Weights of a small audio captioner.
Training: ademamix at rate 0.00075, 19500 steps.
Rows from block 3 of the text decoder of a small audio captioner, named by matrix and row number. Rows with one number belong to one neuron. Each number is 128 + 32 x the weight over its row's rms, rounded and kept within 0 to 255. All counts start at 0. Numbers have three digits each. After the name is the row's rms in percent of the matrix's.
After each neuron's rows are labels from the 100 texts, of 14976, where the neuron reaches its highest value: "fires on" is the input token at the peak. Only what is clearly more common there than usual is listed. The data: notes from a synthesiser with random patches.
# fc1: MLP up (decoder.blocks.3.mlp.fc1.weight, 1152x384), inputs 308-383
# fc2: MLP down (decoder.blocks.3.mlp.fc2.weight, 384x1152, transposed), outputs 308-383

fc1.497 108:195169162126161127114133088088110107100150114058173170146094115093100135145075168128150191160131147075135192119121220142132144162149153093214122131080155133089169121129165077157179155149154124085082135087150116094095109085061102
fc2.497 119:123177126122130116120075124090093104102124123158120165098148108203170094056147152144144117130157104078202062154147153119121156141134101166126135127139113124162098113142138102137104098113068136128180102171137074199121169192174133
fires on: "resonance"; "gate"; "wobble"; "pad"

fc1.716 091:114173129153104115104107087143091124146119118159146074115171083166143097106136154109115160122132127121145135103077156152141140090165147064123097105159096050093171172131125112133218116093080129143141110102113147137121134167134143
fc2.716 079:111125167119128129113103115141151132117203132075156114109084156094166089087116142102135114144105050158130131096105100134113111138143091134131099143056119118135115131158158168107082187100044142121149147140088117186098075144154174
fires on: "<end>"

fc1.526 101:112114194127141093167145160074079119166154105104098132108143124139150109056147182134163106072101127089128113159064116169096127106222130124107124088088078131122159098131126037123185095109106096095215104140104133137081137233177196
fc2.526 093:170124108122125093182081109122107146129101116131145123145137093156114097056164153175155129064142106094166089159089165149087120138235145088067150169115091106118123129175117066156160083102116119088144134129115123127148129237167183
fires on: "gate"; "pluck"; "pad"; "vibrato"

fc1.83 104:097082147078169095090158124100084132103117095159141150102104102122140111106099180110126105105058115102145166106065103101098108178155138169131117093113145109095146102111144141111157080079167155099139126123151111101141074146165147
fc2.83 103:120118089115127111146186187158123173133127150174125100145154167116103096117185112132122104065067059163131141126146086093119166118060198122147110145151154160117139147076081147122109139089151135162101158141135131126124130113123185
fires on: "drive"; "echo"

fc1.137 098:076113110105090135132074163175146155112126095140087136081163127123146172117117094086126105077157161102119157106091135124120156168161160107128139123139103092153145125154112134149169119081155154154172081102109158123082108179112179
fc2.137 096:118151134098153077148124115152139083101148126155086169106133078114118095077120135046131189110150113097181103064096118130092194076166085076129150090146174123143125141095184071120162136087080111064116154079134098156131167206178134
fires on: "drive"; "echo"; "vibrato"

fc1.720 105:168134109080142103098119062104110094072133148081178143132107092090097122111073137092162197147126107075165176130091230150123137136168159138178065142131169095061134117104164099158185134120151140109109125079120126105135064119118086
fc2.720 109:021114132125070079121096181120130105164155104152077117139180149217139107108208115098128069080103160087141106163088153171109167143146143118131155132141111127161098128129096137096061055113104148146172133172109112152141177168111189
fires on: "resonance"; "wobble"; "pad"; "gate"

fc1.456 090:095147148120108135141142150120122135066070112193167119082195102118109128121139150050136053129107131086089115163130116097137083161191149116104167000157171090087143119113181128078152151108171115149119135129106164117167136164103135
fc2.456 090:109140128162136138076105133115131093168106125142079127081175176210137092126137125210108128153115225103189109154143153153087128123144157092157163140169156117121092132159107129119090069152141062119188135144166148122117180147170123
fires on: "pad"; "vibrato"; "gate"; "tremolo"

fc1.635 103:149125148114116100067105073131177094127170136116129096082113078163100113139125213194141184144092037096128082081102181163128079132165150148137094100113106126121145101149159135088150094151068173148118110112097199121142127118117104
fc2.635 102:113131148114141124094107137145156095121149146107173105124107141132079101103128173140082112125088109104108104146138149106148115154060144138162104097085116139056153127076125168127045162125189102124139156116148125111163132078173122
fires on: "tremolo"

fc1.170 108:177115145143121045111107152148096116119157103118143096139157100157091144175128141129143160064096143130188118073091191228131131150139174050175091110162198120156134107184143100136177131145141154147135115083123088087159101174112112
fc2.170 112:065143125088098136129116086098086084109130118133106151113118100118173150071116151165119086169086121091114132150078099111092113180181099132120121114067126136097159172095114093106106079105079105085118111190139064139133173156129164
fires on: "gate"; "pad"; "swell"; "pluck"

fc1.294 106:064110118109114137099134125137093089093151131119134151085144124109153145143145116053116130110156121134112156196085143097119129103200083118126122074170101113110123098070180124065129119114112126145155074157075176182115122150131142
fc2.294 107:114101112100126096105113120115117214160074155122101086090168073080095109130157091160119136058074156150160080111123176054121140203203180099101182122108092135139142113122111115106162142096136149119125100119164054082147147133155159
fires on: "<end>"

fc1.296 095:114183124161098075149106141099145176087125118139113111118161062105127142126125120123177150153201115088124073078092117134113122175224137122130139076108128053103123123186110141145173110117143153163110112122108179144094117183122191
fc2.296 088:160109125154098113123094125136135176106136127050098074122122141128157150134176178147116099100136123123143093167085166127131138144172107124107164148137114174093082076090062058154150163100128107142165111134151152156152152130078132
fires on: "tremolo"; "pad"; "vibrato"; "gate"

fc1.164 122:081162133137146089159137113093087099167156148111145160128149122178162110074118160116146144076118129044180119138063143162061182114214178123135094088117074115148172128143103106131148079125133114078202069123114122138055101255154164
fc2.164 127:222169121132145125166079145130129151125120140112147096148173089138098105092179148154143135058123108098171084158113154131108103132214167108096193187173098130134123090162133075144210134104127104089125113141133152133147136219170177
fires on: "gate"; "pad"; "swell"

fc1.149 102:095105226127114079110110118127051137057122129109087136078126092127171125137132180095118106098161146129101143134105111125096073097162076088105164097080128117061116161122172115074162147101164156126156108125136127115115170094089123
fc2.149 109:146119153167173108143100143154155152120167086096064117095175087157112075130129130086165156075136070116174143116124144158150144091147162101225148179160108138182112065137110077131150165147094165115172082166141128106128113169204123
fires on: "<end>"

fc1.68 118:101155094111145118144118083115100075113132163154148143137096140127157111088066142083120103161117144061197176146112164139137171142176134150133091109157140063104126156139162150129132080147058121142115136122139135118070097180146060
fc2.68 115:180150164171186124163147113127169108153132113212111146167132132113152160134107101114181132185127139143146145079119095183127118089061147161129092200080149115140134151159162147178144114154116072105113151120100114144092160148151153
fires on: "resonance"; "opening"; "closing"; "swell"

fc1.630 113:119158108111166125168128096112081032077115135159123185133105108146173096124087119081143079188120139072202183136068143160130158143160116171159098119136159074107127144131127164141138100105072112131104093137121104120064108200197072
fc2.630 120:174135166149125131165133127098122080150167101186076111125104109165196124104122106130188157164163172088165133114121114189094127106115143114163105175138164089173113134137151123165156113149118106100159090140109117138099175183163184
fires on: "closing"; "opening"; "resonance"; "pad"

fc1.639 113:114167105096111121068077116138167137114115142099133132131121124132146093138120135163135162128191112101101125188108187167042137067187166128154111090124118138125139178120173089107145109100135122129146143073109190082121134107069110
fc2.639 106:173105115094139150153168158119045118132103118145178086191140154114088100121175056125166123096127159119141138140088138136095149153170167127107160146172174135140060105084115166158144159065169128115091081091042074084106110170149154
fires on: "<end>"

fc1.652 104:109187141097127105095118105132092113105096072150137181122161101149142160109115132168200110095115125120170183116089102125111211123148159144153139086135134122107116118114190128146201086124177127176170101108113084147068112211121199
fc2.652 112:157102116131121151177084122108136129120074103130115155182088147117110110138116102128153142133197161093152160193131137122121124111077106124106159174142095157152138122117071091148135158130148130119055134071085126058173118144178111
fires on: "gate"; "swell"

fc1.431 099:130132133092113091105119093093124140057097058146140136135137097111129128139115155137135150131097133131118121180114226177105070140149132128145140130136191106146221116153142135105142123088136128104118138056098120057127173185199090
fc2.431 103:108162142104119200137180118188121107133176169092148098099082135126164118127168127142103066178088140100135110107131068098130141137175135115111068099078091126088097130115159149137122070131112055120167106195125147197182121137044185
fires on: "gate"; "pad"; "swell"; "pluck"

fc1.678 105:110118136154146109109107106168125194116087106144147163129168136125158098128129123121085184108201103150082136126109183123105139125177142126124165081147140110120138149142110113115157106092120172165095120100110175138075117089106132
fc2.678 103:166159111115145165161199133126110101184106099201187098145142099181146098129129177172118055160150147160148073142119050128122158024128080109134059123170172074130105142124133122130123109111102113084116112154111129160227113132117112
fires on: "<end>"

fc1.580 107:105129194158121139126110093092116180089076145082088165087120168033164166091127167149152114204161136117100177096116168154099082150139101173142117128010142145049147149159117108117170142130158099114123159131107163129080100111118111
fc2.580 116:141109182095117093067115145074117086108166139106116108126098083142109125140143160164106153081124172128157174152135166112140163148024099107120125148160067117142154150129086125194104077141141150130124097167178112064139179128142065
fires on: "<end>"; "resonance"

fc1.729 088:110192150154144065173124126174049168047162104135140169112173130112163090138126125107171141102137110134124151062085104167140105115170162158132099090093178084133155165208139167174175133119140108138139130092116154171089078164145149
fc2.729 082:130068167128144095136138143121200092186191077079169087138148161123071116120142217092093091129123150137179112125102099174117155104157089119153098122114084132159175106087187079082115143116102125070057156084076086111182138138091165
fires on: "pad"; "<end>"; "gate"; "swell"

fc1.473 076:110108113154142151150121128129109121158111164079095166147149148056165129083138091088205184119099118083102150134086208134105107118178169164135145119123115092088129146091090170115158137110121089116140130170113220193052143192101142
fc2.473 074:148160058193098121133085095107160136152189114100090099172102093122116172113142164146118185161161130113125097111137125111124139178101102152064108164106116141137120102127092062132143069086079131121103104113152108093161147133118137
fires on: "closing"; "wobble"; "saw"; "opening"

fc1.72 089:151136110060139102099110153088107079122133117129160090126127134176121088130094148094144208080124140070155132137148228143114156164185203089174131105146144109130200123146144114146153140095172159120109121042108124069102125140121074
fc2.72 078:018093140119135198156112134127119120159143142184116191070124190160194129057108087119138086153114133089130160154132080132063071112133089157132105158154103157166134180110121146064061148125097127110136136184101145171105102172211144
fires on: "closing"; "opening"; "pad"; "pluck"

fc1.562 097:107169144114091056114180182088154079066151073157120110146194119087110158142171124127203080156115149122134069142101104143146112135224099111144117076140159089111179083158190135105172066090108103102106091171153133168101133194157142
fc2.562 095:131133106132149126153137159133126162198164185129098166066119070116171106146127103154149081117081138145172111115113106161073109133135172115153110121121128139131122150122183118138148104143096113130186176176154114121152126135172179
fires on: "tremolo"; "vibrato"

fc1.616 111:119104221120125086086156123146077156101136115080119106130164157122132139194108158167122185113113166119129139083060158140116143125142118078132107109098148128129137113141121147162168127141138156146097064124102151141112116150097097
fc2.616 120:090129101116113097072140148113154126145087175163140125134141089142144111087140120156123104122078131144150098155119182148062140122091167097127147088149147160043100181100204107133146131117132072118134198088170133124135156141141198
fires on: "drive"; "gate"

fc1.60 086:125107188125106095079127167116163057112155096125116084109145118137167128105097212158130085117083162133172148143056198185105115080192085124125147032073134073055146147136150120144166114118087089134135124072124130140117169154120132
fc2.60 065:159058130072110086096098153138087149122116125147103059090100103157136103101100138127134207077104045141108185142100185130104146141113132134103092123086188115097161132171088149173166127076129143085158131036111131143133069100109126
fires on: "tremolo"; "echo"; "vibrato"; "drive"

fc1.138 092:120117146106134099115119083135125130031140104126130136122168074097133104140142134086212172116158083060112134104107151099118124176197149153121166032119091108121134058114153147120148105087144167172106089117088147105132122108103153
fc2.138 080:156110106156161151177126114083140132130116107108149175221092176087115152073104128065150097176166124083133126170219129105127150139117138154153142152147117165158136087111107083147074186130199130107047142130174116091113112162140137
fires on: "tremolo"

fc1.532 090:135121140130161079155136085110059092127123146094150157149118096121143072136091160146195181101127132105142192149114161128060177131146140107117176126106134118147131111106121127143125134075143114159132103090116106083038116196139123
fc2.532 080:169215143184062122109087105122121159075166139121145152196163143093074174120156115115113130153175058138133132090147153110172092139081169117095127154166138143119130116193145119116131115178115171159045136142159169113090112117111173
fires on: "closing"; "gate"; "swell"; "pad"

fc1.24 068:121172095144131122126104097104101130121126151138138133123133119071093152082079213126104133098095197143156137131118149119110140096172075159124175076126135087042074109129117085165154140163118087161121156085140164147157145119106093
fc2.24 066:164133092132129083105099104112093118144136130155078090150172083144138130114133205159126183133053097136120115077130102128122123162107125123039100136077200104147165132114151122085152030061057107090054110091169084148079200115132144
fires on: "tremolo"; "vibrato"; "echo"

fc1.110 110:135130138117137103092113072086104156148111141112187113146098106136096094127181175179126137101151138105108159151139219122093181159175134124113079107120082131085141175153155137163192089105129198124132121098140109151117137092120057
fc2.110 105:131143139132125123127142091135154139179106185120160143116180108108173149094123113130128103181088123151152097082152110152134127104048139160131116202072097119098110155152143194143119152136117107139116152111144147120134085119112168
fires on: "drive"; "register"; "pluck"

fc1.459 097:187115160118067164170073164123134083105176194107094087110062107106129080142103122095111187121127126000102134101072198119179108153191124087093078108116099130149154135136090116123159116140066120090116075124133162142123173118118110
fc2.459 096:125114181101124120108092102183100162152214145050124155092135111191137097146155104159145168087152131153201142145148054103127125122082112168108104219082075123144083098181128142153159147176122131157086147152082077143153097109151169
fires on: "closing"; "wobble"; "opening"; "fm"

fc1.474 102:186127130083142143067114126164186101136107157136162106123141138175131101107144205171086107140120115150057074067114167141127073057161113142127148106069097146096102124105182138158168047135074073127153162087131191182127189096138130
fc2.474 104:061105219140059112155172106151126160127131180134166131095125094123113131165077127122115166091088104152130170099143110096162102201167129114135129047169166114135154099130095134096098186163078166131132087165156075107127125095114126
fires on: "tremolo"

fc1.592 090:154135119095116108097078143156074115084146165084129138133121092137155063159092122166144175126105136127155147118080172133091162163208146152143127100104195124093132136187131144170147151093140098171116152129094108086084053146081097
fc2.592 078:134164158142086119186131151141165141170154130130163131175096094113073075138083130127123122140106085110151121069085174176118122136103158097107141193130146120137155159165134139149090121182089148117087134104144127110107121158134168
fires on: "resonance"; "wobble"; "gate"; "pluck"